Rows from block 3 of a small sound classifier, named by matrix and row number. Rows with one number belong to one channel. Each number is 500 + 25 x the weight over its row's rms, rounded and kept within 0 to 999. All counts start at 0. Numbers have three digits each.
After each channel's rows are labels from the 100 clips, of 14976, where the channel reaches its highest value: "strongest on" is what is common among them. Only what is clearly more common there than usual is listed. The data: chords played on synthesised instruments.
# convs1: first pointwise conv (model.blocks.3.convs.1.weight, 240x192x1), inputs 0-95
# convs3: second pointwise conv (model.blocks.3.convs.3.weight, 240x240x1, transposed), outputs 0-79

convs1.58:516492548474491476552502536516506497498496510486442495502509493535503469488491501438545505482460497479539490518516496504534466555512480481533482523538518472485506471512484508514514535526473487498508492511509467502513535503491493498501489478483493477511508524492477511536497468529495526467
convs3.58:491516483501478487457494473510475495476488533560482495523504558497490511510510471537534483481478494454525498534497524508487513476516505505537555474508477520483470500482480538512516541559481501495506476518425535543492469508513502491502461515
strongest on: playing: arpeggio down; organ-like

convs1.61:479461462502527474508559545505501548511512495583532478503529538515485500526461464473486475503483482521491495514489526496502482506534491499528509461510435491540515521490545491468498490513495520516495478473474488516554485473503531522493460481515452495523518490522530511495474511504518525514
convs3.61:526509498473519521466508528479493509461488521518534525467475497517502516502476492491550471479481457490471463475489469486466505481507513479479492519478515472511504499493472521496476512454489532529517541502477500488475514520462475522499445546
strongest on: the note F; arpeggio; playing: arpeggio down; root: F

convs1.182:469479511516533468504502541512504506534489497527469488531501534537464506496497482493516499499504430458513478553526565519568501492534481466513461534518499554512503514507517493537518492500443526493482522460522480486523535467502516499481497460521473498492515482535476545468492499497498479445
convs3.182:532496511549481491516503497483500511490521503516473493506507507488536510446465508499504509519448552549454539497486486521474460511451531491514544497509502506489514484457527500538512520508518502523558521512489526506522532519489501516498520528
strongest on: vibraphone-like; root: D#; instrument: square lead

convs1.204:473513499518493489520456527506531480497499483534522514494469538581550570528512510485507506468505486491539456510458507475503511523497489501493558508482506539478504473539474457492468478500480502471510466450540475498525517469468465466513477507537467540453474475528542491546493488491562521479
convs3.204:467489496501527498486493514505458443520513464525475511456530482516494535515459531484492533462518488501502492520454538515517521517498491513516481504465495481499451503503484517488495493501480504500495512494467537479468476526498509491498499469
strongest on: square lead; vibraphone-like

convs1.67:528493375517509500507503512474505482604505455446526546455484457497516516485495520491514492494514483482495485481510518482489533541500446502473473497517481496485497498493492480473490504511493483484508512492522489488510485487538514489526539492469481468500492532539491536523485507559521463495
convs3.67:470449515477486536531498481492491525521465537548480502472473515484541502502547524514473511474519508479522480472521478532503516489513512516461494493516522483530520509445480525499482505489500515506512490516516452510487488505510457530516504522
strongest on: the note D; root: D; root: G

convs1.183:522496541483479503478487506469519502462502490482470487451549515466527513504489461494484521460479543504516488484470557496467465536510512520477507527477508470493536523526547557507460532507528486424524491569503481532494510508500477526492505503544491516494491519499467478472503490489520502528
convs3.183:464468523491529481477468475479463511449476518510509473508513519505523515496490507489552528508506472480489467536531484517470492512472508483517514515490465451542529510531531542510525536510536487512500529552492486495494482521471479503447479517
strongest on: the note E; arpeggio; playing: arpeggio up; electric piano-like

convs1.71:481539455571524505495476518477497488495465493536532508555514467561525472475489546472487537512544497472517516491534455539519519542507512480462511529540520501511487514490490462511484530497504518519499480513487536534466497485481498455484523528486475468499551443502506491522478477493526524490
convs3.71:467466483502561497496474506493510498503469505519473539538564541475535491488477518503525526456518492533501504527570476504520529506491494509499544530503478515564514528507531506496507500498523481489440495491521485516464482533480544464497489513
strongest on: square lead; vibraphone-like

convs1.122:526521494480510448543458487495513524492490482501514540445483493530543490514475505473535511468515535506532488502485506493485501495505471520484497468535473494471511509538494469460509522514475487472485474529489544520455454487524502469507536553533551496467524499560489479508469499473519486449
convs3.122:579503519502500499458463478505467456444529465467471520494506482475498542555498455484451466485498456525511515488470487484515484456497554464520491542482530514451503482516483461485502486512492513483457528495520524537503505538467507512518505523
strongest on: the note F; playing: arpeggio up; root: A#; clarinet-like

convs1.157:521522542486443445482513508541519488463510531493460507488487464527547492495495505490513494494489515491527496500471498470523493531541516524493542540532512527476472490520505516495482504502469472485514476538497473506508540492536506467490508493523491503456524498549529497506541486541541515517
convs3.157:497516479502517521481497519540496533428499544536472468467538513518534534455502472507543462466488474456532499502481468521496530498499517520520538456497544500475514537487469525498528505502530520478437497517476482525477529498476496473495452522
strongest on: playing: arpeggio down; square lead

convs1.34:477523506525461502445509524527501526490478506533484500494481485516528514476499507485502482494517505482528510495507539532470529494528499522486507545466494517485512509491496584565508505464539506517493512515505546535502520572554464487516500520503474493479513470531523498496495490494520496510
convs3.34:514490474443503458532510466517538512521541527517514499518524495494500490540505451493506485503443469497530450513507522485540482502491538504513532511463516458510485502506446516453475488498476518497450481527515486500488473505480527514498486501
strongest on: vibraphone-like; marimba-like

convs1.129:489477501502500499495504507519523519543493471502488523499528488488531514535538491450508524458480477515496516514443568541462572516511473496452483482502546511506528525514491500477531465501483498526517468514478501472522496479483503507484490504458477489540495536499497491528523445518514500471
convs3.129:512472513539489492474512495480512528468477497509548503494499479452539516519486511479500491460496516485491545508493477512504492482500463464507522512550502512492522489476523522541510520502512516512514522498455494521527510535499505504456471507
strongest on: horn-like; mains hum

convs1.86:510509517499495489525508511497502504482522461473483517486512492515518506531492505510520499456447545480532466522430477494488527486510489504474533524505518558481569506552487475478475458488465501502502489505502496505507517497484496507508486498494504522511474516528562515533471470475540510489
convs3.86:484488512504489452503469501523506527479535508497477554485502470469453473515529488495441513513511559487458518489508479479489504531501519533489441501494503495485477524451494486512558463556492527546533498492530470517508528486479485505444505464
strongest on: root: D#

convs1.197:521485509483476491515512510556478508462439478504505487489526504496537517546520500510504502447460517434515489475459537516472496490503461530512482463524508486506542493543523484484498455480517525502494486523493504525481468543507498525498504490505499509490522459503501530523520490520523517501
convs3.197:500538515552483512507460479460512480454510520484447486476491517554480504479494522498493502490495510490518530557493472494526503516461551557511502517532526529511511540495550495562493504441495514506526510485528490490488475521543501492490487494
strongest on: strummed; electric piano-like

convs1.33:535516506498517473504480491532528507535476496488473508483487483528519501509499516479535531511534460480484470494499428500484510457526488474508505465548497532508480524499471494523513475507496502517459507486488485512477455457499505489526507520523495486511502515494504489476532493490511460535
convs3.33:513483492502532482488442526496473478527520497525519497476510524495524528472485518515508500461498533449518512518491491494558503503563502473432486498532482505487492526542485530504470505487534463466495490488517450468521511502504520533457474522
strongest on: vibraphone-like; marimba-like

convs1.87:492494527517482509554462524467508487508487512515501506515510485496516508470544494538468488498503495493518511470502478490523458506509554519488515522522519506448516466536504505516512503483481471515489471503498519470511494495524486490525466501521508514442530481506510522530462492547491553544
convs3.87:529503526485484475471497556493506525547459516519474474483479477506502498527513510476515499555453499459478459503525485471555490498495521502478494530470497450481535505504509504499503502504549490452486496516508489488498514572503516484488480506
strongest on: the note A; the note E; root: A

convs1.196:537511514480505493521509489542471526505558479484498476491486531520481519511530504502514518479487504546529460516475512540504526500556491536503539514484515531469501481542491478487459502482488479517478500548511509502504527444519471515524523472529514520443468482502501487544465500478495513506
convs3.196:506556507532525514495477539509520529495488521489532488470495495489530504507502489497513498493490499477468510479509495507501509503493527515460487506525511498508476479523519527563549513499518533491485519462543485478481552484506501444522526504
strongest on: horn-like; text has "noise"

convs1.119:486473492485490503516477502532493478509499483483485525471469512481487507514570467492490506465487506476546510480464518487453477489519481549491529497506514498484547486547481464483509475515495503528472485515498474493494471514503476521563490481506503527496480480526515530528503500476524531531
convs3.119:498491476477505544511537479513522515504449552475526536508477532485489444503492524487510497523481468502475462499551537480513475457505503476521474534509483501499472501510516467484532487484482526473542487498518553512535514466488518495503520527
strongest on: horn-like

convs1.59:473508499483510479488513507493513469462478500487503485488517511531485516510457482491499497481426509503519491504478524462462451538497486505498517526475466479523502489498496475488465498522498496506503494484500465496507491497512491477497455465522471526491476532489501518482482515486493503479
convs3.59:486540490543502515530462481486537521510484472470507478541515518501510504528470493511483492490454526552467563486520510486502538512471543502475465513521490517496476483538543465529506498512514501478503510514538523491501506508452511471563493498
strongest on: arpeggio; playing: arpeggio down

convs1.181:524541508497537502483462500520520493476527468498525545451482484501489531502547494452494502483501513546516482508480517517442450500468477500476528526525510505503503507517488502498458500446452512487469513515491530520507492460516512512538507500516529576498533483509520499525468514479524460523
convs3.181:523496490476455495507482468539475471415553499503437476525539486513473510509507461519489484520484524479504476521460437477510502470492506491462529474494534493502538522503457533460459475506477490497481518523510500508502509511514528484545507528
strongest on: strummed; marimba-like

convs1.168:458521487497553518542482500496519492512496498564506518482479505510479477505500514489526477492508460495500486542481509493474497495524473478491523521498456510487475449471475501479515513515501517512499524480496564516467510512502477445477516527554482514539505467486490466524466551501465448491
convs3.168:508524499479520459456499538478478472484462501487510491478485474504488506543480452481504456440470529487496466521473489493494436544518487508548474494492481474524552472478475541508483513482504570496483495474467496497528509511497538551509465478
strongest on: square lead; clarinet-like

convs1.108:458469524496511494517505472508461471517487528480470525498481521499514502486504527561510504507500472483493485498499529521485482460513512484487483536501492498491478549491475499551466485483500473506508530466512466508513520449493513516522517469516500514480516522532481544496526478496489502488
convs3.108:445509499474503484490465542521507500477486494487505505497574488533513462464556466511453513465470477508503487499477516486489535483504479478513481471486520485484514466503492486449474492473466491523461488503504491499470476494462488521541503451
strongest on: the note D#; root: D#; vibraphone-like; instrument: organ-like

convs1.227:490485505574522509524512512521520499476515500486546501528484504444511461501516492486523485508599482502473491439500504512470479498510505456483498469429504478497514503506500533495505519481525496509465481509528536554513473556517490519540502475513462495530515519515486506509493539495538493503
convs3.227:526536466505498459506491501490483504487521550516500534510528529527472519511520469511519497506512478471490489483474517501511487507494493520506482477521492501456482505518508517529508524492489527489474533445510435482499489572474539535481514496
strongest on: the note B; arpeggio; playing: arpeggio down; root: E

convs1.107:507505513484521489503509464482503490451500517533508494463493532477506500488506452502501419496493531493489493493498503480459474481485520517478462480501427499519490505523534522494471511505490487500482513509535541523535528466533474528503493468542507484499497464526515453459486531466541493478
convs3.107:535495507527488508508544524549502476495543477496472528511491471482467537530473506474486526503488502462479502545478504500540455533488496478527528508494523504452466487461491476527523479484488512519515521463469501526467471495513493472520507528
strongest on: the note E; organ-like; root: E

convs1.128:500503509510511462556492504436455477467479535497535559472506513469513509496495524544490509496508497533540501494495530511490538505509494507470529509437520511449515485515527506506498519499469514473540492482509524488470468493475481503485529447518447499494472513537484499547505462472510478496
convs3.128:547461520531480526559513516456518499472524503501491476463469510480517572527486476509490473441541501517456556491476492507511483515521494449494475503528496507464498477477527500540522496511515511504535526456530519461515530508507472496488493534
strongest on: organ-like

convs1.159:480540543515507489508497497563490488468534508515516493532525521533534512502498490525518459456473496495473472520458499524488450504467496484493497470491513554450489501526538505496529474476497512512484490486509531533503489508464501509520497480530493507495499513529541471507511531509510487589
convs3.159:543504488473489529476450524540461531523520500533493529480517535502522462497531506552512519511505519502488477480509521505518501489477519516489534486482506539498483483489486511483527532549456482475486518505524518521535515483453510516485483494
strongest on: horn-like

convs1.60:482483515476478470556524514502508501458522531514443500477469475510522507500497493481497514502461521496490488501474520545474532501528510545479539533466521480498493487474474529477508522492535503473500513501510490477520480491486496506496475483535514554474460525511487479511473484500502487511
convs3.60:499516493499432534487506491496501459514498500518486478499516532470505484478516536509519492486513519522519518490503522479518466556564534506497485462525520531476514495500516497492522516534473506500545479494544455502483508475538462508524518533
strongest on: the note D#; arpeggio; the note B; root: B

convs1.6:510533529497495512502498526481486501483527462457470519468529491510492495468553498541486485463490522498531483503445501518508512514577501493472501526461505541475547496534486515574518465460485499495454476503499481488469487510519491503527485485506477509509464463486537497531448475483463503532
convs3.6:512471532480463521499454520514496506525503561547464526479506506472510505518490508528524509504519473499499460484527548486534494508462469491482486521500502489568485523521486473476491527465506511538497498528492505503475516456474528502487497483
strongest on: organ-like

convs1.101:547521520480460511512527518458502494485475506505459473546484545533487502525498504479503538529482516522510492523508511502543482491496516463513497488494534506508488459530485547520585513487556456513507474447514496447479476538488502523514512509493480520480507493449499463530495474478487499477
convs3.101:491461518481503505495522499582503461509531552522486496501494516494501508533463522508539466493530473495469465508523568495506502472483456491485480485495473488531484507495479497477478472475490475493442506499514530521484523493481549514491528464
strongest on: arpeggio; the note G; root: G; harpsichord-like

convs1.105:459503517434485551488491502469498509457502497485513497509454520467478522509527446473446503487486524491494488506459503478472463483520466540501507459538517526483520464503521480473518523480437509497501506499491480516465479437507493463543523492498520524536548481514514485491485481471480503515
convs3.105:540462533496550497500513460507502488501483519532500522535478543506485536418513553538529489518509500473521504497507511475503493502506485501472486459516520513530527499501466530498483490560498488505458512484458521500504448478508489483500486428
strongest on: root: E

convs1.145:515500501484511509527499506497502525489507475474489474476547493510482490519463502504494526496499509503502530519471450453479530482537439477451490502500507504542506493476476479521466474480501516494467475501467474444483470498489512497474475484518484533517467498511492479547488462468482452449
convs3.145:520505555519493440439501499465505448503534500508475499485499457503464475532479481480518482527454515538509527547494449498513503528549501521498507486486479485514496517548495492502473534503487495516491526472507494448507464564510497534519452499
strongest on: root: D#

convs1.114:533505492477502505486461508516533481495529498499484514488527522538544525494455495477522509501470513499485515519489436458499496544459475518492510527506489518513490514524507442472495488529472484492502468534554471496478512501510452553509461478526507504498491501526537499493474533487500471505
convs3.114:454492451497530514508542495511496490551494492457504444543511493505510476504496468458490430512489517528518472486492546477462551507535541456509525528515478468470479517494507494495474510417480497510495483532527502514484536488513513444508509520
strongest on: arpeggio; the note F; organ-like

convs1.76:525494498535474475476526497475490479480513462481537517529497473512528488501491509473512591519536489526501509489488495522540531539530478496508512467508580528514521498546516481457493493483436467529499465513504482500484506531511467490471516507440505545498464523504516497562476462488538524529
convs3.76:505485463513495501488522472490490508519515502481527459473492518526507546498514529512505480518454511542485514473529498514507482536481510505491516529523478528540479475511497458531522514518524511468480494530477462485483485497488453500505478454
strongest on: the note D; arpeggio; root: D

convs1.198:512487524457513483515520504530486518498518472474459522495437448476507536508515489517523517478432471536503507498510533516529517541513473475503506512494500523479502485508497471527498481482472512509509517508500476485522519477497482550523494452463514552484479484504529543555494447519512503510
convs3.198:462494512495479495529571516513494508492487541488516502480508518446492498508514504514497487532486478465454512519536475510536475459543546544508548557516529530505518499477491486467496488502521504503497492478482536544503458509474471485527509522
strongest on: the note B; arpeggio; root: B; string section-like

convs1.53:493542470556512498483517528497522472566512494535518517498539472533519511450521509474517511492587473484511477512508489519489536487454477464485489512499520479486497483497459550446520496495508500491508484448477516512524501467482501424466519570474471480519487507504493471531486496475541493495
convs3.53:506471482463512532462507509467548484503505523499478525506514511477495481474492507511495532495508471523490471519490501493452494493533498494503497528499491487519529513506477501471507476539497511535461468494505445555532494523473529498524445531
strongest on: the note A; root: D; power chord

convs1.88:508503528508470475505512522472529509468522501489464527503490494543538534481513496499517519507455500484493460473480453509495518500460499501469494505511529544509521477532452507494522501491558444503430499514517483472494444547532480512482512557509495530475505537517514468521494483493530526552
convs3.88:490508504502474482489476476540465480473519483506464450500500510499480478524450550529499474503514503517462518538535547476513504566504487480497497489498507524489499490514525493500487491548522526545526466456477478503468494466500472464457497477
strongest on: the note D

convs1.224:467480494496498474517567530488524478491473486435503502492506485465506474495507514533514520490482460487496531498511482535453529498494529518481494522552519522491504507500430486521559469487489504508499523536511503460523508512555508476505524474449481499541472521535514510495516478486508522499
convs3.224:474449498495511497536491461488478518488482479486533515490493483477465484479503533496491498518483468496511498500499478522478490449537478480546446477486515495501507493462473458489498496514472523479482525493532513523505490522521485467499482500
strongest on: the note D; root: D

convs1.136:498497531479472501524492482495558486467496521489437479500496443504517499530476509457498545508481512519494479479488506516517501505479525467544496495489528516499489488472488515495501489474504501490512489478513500451497469515479489481503510485487504501504543518458507498492496510623514472483
convs3.136:488450531484480510518540504497505525478571513484512536488505489499475521528509477487512518492482471509522464484509492485522477499472504486521501511493525485499482544525459544484512520491484486591496457476503538491503524499502521497500499530
strongest on: the note B; the note F#; root: B

convs1.10:451504535481492485481497488492451502498500504482459479499489486498547521525466472530504507507499504464508543515513505520469477474493463488516514512505487498488503528516484480503516497538514518491530529481534552520526531521523479486510495492491551485534543452504501510507463490490528521538
convs3.10:539503487471439478504475455510484473509520481476464505530473453475490496479498503486470500477480471520497487502491504480536485508492497463495497483485532482480479496519411472467474477511516530499473466489465520494501434531487509489534475509
strongest on: electric piano-like; horn-like

convs1.155:482469406495506509479479492496520533504530438498603575472506523471482506498496486490510491496524508529485522476511493482481505484482452511455487469494463479502489526504503473471486460493488536491504534488492567509491494470513479482501536517529522478531513488579499460466495491518508466518
convs3.155:463457500474470507527518491487528475490477484489479471474491496545532493520470515483468499500511493477529492466493526476515493506557481468452501449477502477520482481484519507461464455491510514482535485497483457459599459495504483546488529484
strongest on: the note D#; horn-like; root: G#; root: D#

convs1.228:465491524499507493560497532500516480468530502486466464458463488546514467485475561475514515506481480514533493504466532453476506511491494482464515516550506521495515474464508498495480476523497485487529521489493510481465530476473500488506498485545490503492523508480524522527516482514533473473
convs3.228:515483548478487482504478475509484488479527535562510470536495494506469504507464481504562507451470489504520474533511484525522519518518481492501565510449514470529498508497446492497522517545526449492483508471481522464488485504513481510542478515
strongest on: saw pad

convs1.205:529478498482500489534510523517497520491477486462544515534475485500549507520481549520515517493468484508464536509481482492480498540522495497473529483528542521470513511479484478513506473465477511484476484485504493459528528543500509499479518511485497502550480532516494494504471460501496521458
convs3.205:515546540490479487490513493471508525522528527494479495511515492524453529534502457488526450539517473476526471499488584502514486548437528522489535526526494480490470498528529536499508518515500490497471496474493501462506480494525486513491527489
strongest on: the note D; organ-like; root: G

convs1.27:528507503526512525515498483491521496481512509476497490449509491442511484516521471483474488473516582509526525486498516455476497506500512534519505500461463511542507491493544522493465526468502480477482525528530481545448490505501501525503499506530504455493535530504488539467491549520491501560
convs3.27:500488491488522515493509522463556504509538508504460533466520496510492520512493463513479486494555500499504503495482493493509466475507510479515463532503510506454481439442492511499476481488492492472519487473467515502526508496487516519556507497
strongest on: the note E; arpeggio; playing: arpeggio up; organ-like

convs1.194:497508507527512489532515482508457443542479543486517453512470470459513495501530518522515488498514472490519447479496485471561512469512465495507522467489464504527502484416519524533552505525489488501528474482499471467471467536481488484496545451433482473500502521473478520526503508479464483514
convs3.194:537499502504520533458521480474465501481510517510499510475498511445501521446531461492485459488520519523472486485520507508477502530507475491547517520507488494528528503476496519509527514514495549452516511510510494514474529481520498483513507473
strongest on: the note A; square lead; instrument: clarinet-like

convs1.174:516504501530511515495510545525546480544503476494509484501529493521491503501527531493515509489523457520491463477517509520520476520480555475524527523492524508520511522528529483505493498501459478501441484492503518499503528430474508501441471518475468501516472498513513522457469480462549508513
convs3.174:468496455481491455460523517480482520517491519486530499514514504531486478492548505510540511531540482456511488531497505495522553473517480448513508484477494531454465482512480444492519519450452493523501470549486500542535519499498530497547452473
strongest on: arpeggio; playing: arpeggio down; marimba-like

convs1.29:487496529504470504438500549495526481485476495501492439512497494517507507497478555466536478486464514483541536563514503470524473544520514485574491535493498508513518462500468460512519501465475514480510524510487479506481525530527507515477507539498494508502523492464478504492486479577530522500
convs3.29:477538476468483484480549509496485478497557456472507472482492484521506503506521503476501458457499464484507480481487509476499520529484492461543526475474483502473501482519467485466520448495502487521481521535518518535474480527510543477526469477
strongest on: organ-like; root: F

convs1.121:494487488524523495471502517515451530542494537517472526489521517463514466480513487530523480502472501453505473503511540490501558508515498493449489515503488502492540538453540513544450502502495533501510510550489482535508507505500511492486478490485517492477509539544477559516495461493493531423
convs3.121:520438511461516516521495474482488460514517479482494526476474474509439513505541481497477539499451466468504469543489531468500480493501486445489491500487540477518511455490495447458463475498515549506490457498521531480521481546477521490521495545
strongest on: square lead

convs1.216:500516512505470485504451512514521516457497469470472468511478513450500517467505563474565510508477477522471496475513489465510523497570491525524497528557515492519508473504482453516513532469432490505501495525489490487485578526481473477543512506491485521521513539482504497463463477491483448478
convs3.216:477502492547529516493501485500516514508506513507499499542501492484546500492504471477501538562485530519507531452482513515444456454494506456459530534510467511528552506545509544549519472539494497518497529469504518477508494497497473524472517525
strongest on: vibraphone-like; marimba-like

convs1.3:528499541491535502492506510534478545462506479490442485471540492500501549505477513522483496468494522531516496480474553481452488509516516492487527510500509536488504466505532505488534491459493533494453496533509506518504502481505494510528495475514496506493536514485540518468466516499484473485
convs3.3:485494476454509495468496528472460481491553495512459490469535473518487526510498479484491505493478482514516453516499460483531520510494490516501507517463521452456509458528453499469494472492527510506472484481496483475496457526488455474533475454
strongest on: the note B; mains hum; root: E

convs1.203:488523536486518498467506525494498469542486515488481503466473482504467524535556452533508496433483492487526541490473557516465450491489503561480507520504502454476543529507520501497487490534514483513510511488502526524516538521502526506516426512517495527490483500496521518501489508486518494519
convs3.203:509465480464485474488497498519490523526481527533509497489503509528479478525513488518528495523518478492529458523531526508538522461519481476528533515464486502469464504504433468469473499494489504478503509512463537506504493470495496486495469530
strongest on: mains hum

convs1.191:500571502478511527486514472491515510520514460485488492450429481493482530512509529472477499490534550536525527491498484498518499519518487478486493552523509507490525487482547521439508499527465499507459472493485492477462496468446489479521501529506483447505504509490505463509498488541498423499
convs3.191:474484523470486506457511492523486507499516520507514478481488489525481480494556503489522490523453476529504447500505494477485489502496547501483505495477537487525490547510504555492492503501487494497536479543511500490463545497532476508451475549
strongest on: the note E; the note C; root: C

convs1.165:509507506481516489493453482518510484513527484482498511470488469527517523508542499503503496422486489473508481481473495475456467495506511552502552499502511511504549506540489469461516470534488518494502481485529521519501513514531507544513476487499498510496492484528537518499506529482538523490
convs3.165:447528528499522499495500504436484448512509521477499468515532457470520529499495464466465514486497525512513518488491459511469521540490511497469513514529491468487501492510533487502498503454537486517497521475527495520486502526466473481528473501
strongest on: mains hum; text has "piano"

convs1.221:522464516516480539531511519534539521507469482548486488516519508510538512483581540512533492518515454499473491472497505518501497474512575440509469494552508524507509518522478497530482483490504489487470492553478469543502495451488488540524465510511521524482513522514478541513527501498527517507
convs3.221:484499483535533516502529453491499515522499508477549525511529496487500480518471550503506491463486537495514538485529471503535454549467506492528525495536499534502474525488522492528522496491524527515532512491485448487470567502549483537477516545
strongest on: the note B; root: E; organ-like

convs1.137:529485500516481442496478521456490510449499490492502495529535544499477518491471441547485501476473530496498512530448549501489527504496521511484467503487542494465496491514502486482534482485506481491531500499487540506567494515504507484503511522510497514498431516529500483512501453484517547485
convs3.137:482487490484512508502532516501527502543467501487464472483493506513542526454522464483508499514502465475508475439487527495462529521538476506511441498496472497442460537478470485510522509461463477519455486528548484491495504518503539475516515482
strongest on: playing: arpeggio down; horn-like

convs1.180:498479502457455488518476485537512515478548468520500513472512516516518513548470487492497499500479536488507500508489486485479516513477519545489526512473511517477525520534499508443430502494494454496435514558482484536465527511517487532444472503533520505508488474503538521522502459482500505540
convs3.180:513503493469471510538504478520553478530504489523528506537486470492455519531499488499522488514482523504504496545464535517510535487529514474511510478474524499494453512462470450443458480493500504479516516536482531526518448506503482478513465535
strongest on: arpeggio; the note F#; playing: arpeggio down

convs1.178:515476530538500529505453501483528498512468502452495525479526560500491480485511455556542470504496502489512491470513488510508499530504545480513504535493533487536514472493441500497528516480486504486481512501530495471503469557511470516536473483531490488499506514533481483503497492458525462504
convs3.178:507489519531511451541512497510514484477515492488474525470431503449486513469483514507510457545496531519525525491499462514488501498507520469462503527508505507486510512467535523521525498502477472500460511538486512470473501500522505480502488456
strongest on: the note E; square lead; instrument: clarinet-like

convs1.56:470463466474528519534494511509518521474510517497520501524538503474453543472458493477428475508466530479484467521496519503482474528505462544536517462476478527549502512458539486462471501509493521511514524462540510516488545480514510494493526500488475515552528534515521483475502533507448485485
convs3.56:511494531511509488510529504481524531504505491480498529454481473486486538501477493464480474492485477482450498538477491475520477485495532501483487465498504481493517512499516534532496480479505536518526504470485449507493527497507483539529472501
strongest on: the note E; root: E

convs1.163:509519494487511495493515505507481495488496484518495506479517506491538553531485458511507506493491528448500480500452520481463507507505498501494534502496499523498553491531476484474473470494475487494545513521519518494525512497503502501506508504522457580473461473526528536525442482505541514508
convs3.163:513537525514485532507504488480489490519494462532470542461487479534511509492509527496483493466507558498502515500495444536492517500474457506517484532498482459469467513511484509518532478521533511450470523473486518491500513516530513552520484519
strongest on: arpeggio; marimba-like

convs1.2:494520502470485501548466476497478477461503495494500541502474502462534530522474556496534481508505534515483473488520513468491520492512566487490466545514475498435490506524516522512451560511541493474517517511509509509459523487480521483486478486516511477490518510515488535494489493467506525512
convs3.2:490500506514462471485527517476499461518521484485498480518474490516508520524491491488485511545489498485496504548495524491476528451490500522475530522490485512508482535504466516530509485482542470489516504418496489476496480493489440439453505506
strongest on: vibraphone-like; marimba-like

convs1.193:481519508462483492500489522527494488498529485596484461479478554553474521527547537496515478493479525560539490518487543501553494515518525473528554521493495519486513467509458507494473485497490469515492492488502475489509535491481475524517473534529464498470498483475547526514510506502518474465
convs3.193:489458520484533468517477477472463487471468518525508481528508519500470543476471508489545498495471487532530475560485517504509539484493498493514491506479491502502496535465462545478510523471498503499503530514445541496514480510479491494468508518
strongest on: horn-like

convs1.161:482501531466494484480538486510531513517475515464440486491531499510525453516515455517515510484447516487500487549490546478487491485472493528479464513512479487494507459511507532552486521518591497506511501496514473460577530527548496502477501464489489530456488519498471457466524507496488485489
convs3.161:487527506474472519499490484512460467575499509515464470467484484494535479522504497527503533481538525508485498476488556494502515520519476518490507513508485507550516483514494484464497491515489520478506510516477484531494485450467451502486505543
strongest on: the note B; clarinet-like; root: B

convs1.185:521518503500518501441519513485501514475512481484518501500478499473504558551490488492480542485488496466532509506475533515479486499472505485521495501508526497484491537535477461493482462537511487522520463514472511475474485503557497528593506526502522553498465504505492470526468495490521493520
convs3.185:485475483495507543492519503478489488558482539509483529466539536538472479499523522530535515545493488480534481460520563508504507483510542493504516521514512525538443518515511505509512515468522514491507505499507501491527482457468497507494538518
strongest on: playing: arpeggio down; marimba-like

convs1.14:502487531468491502462476483469531560466482460483504545486531578454522536508487494489492511511493519479504459499496506500498501490530509504461491533527516482503482492527488484480543502489499515494489491515498558469487442492554501461521512518551462503497478500521473460509481489504497474490
convs3.14:448500487471523529511495487509491477512503503492527461506544500519509493498518513507485495505556472489507484501478507478497485476560523440521510502489470497480476559561495491468484469496461495488528492537482493504508495496485508515487482520
strongest on: the note E; arpeggio; clarinet-like; root: E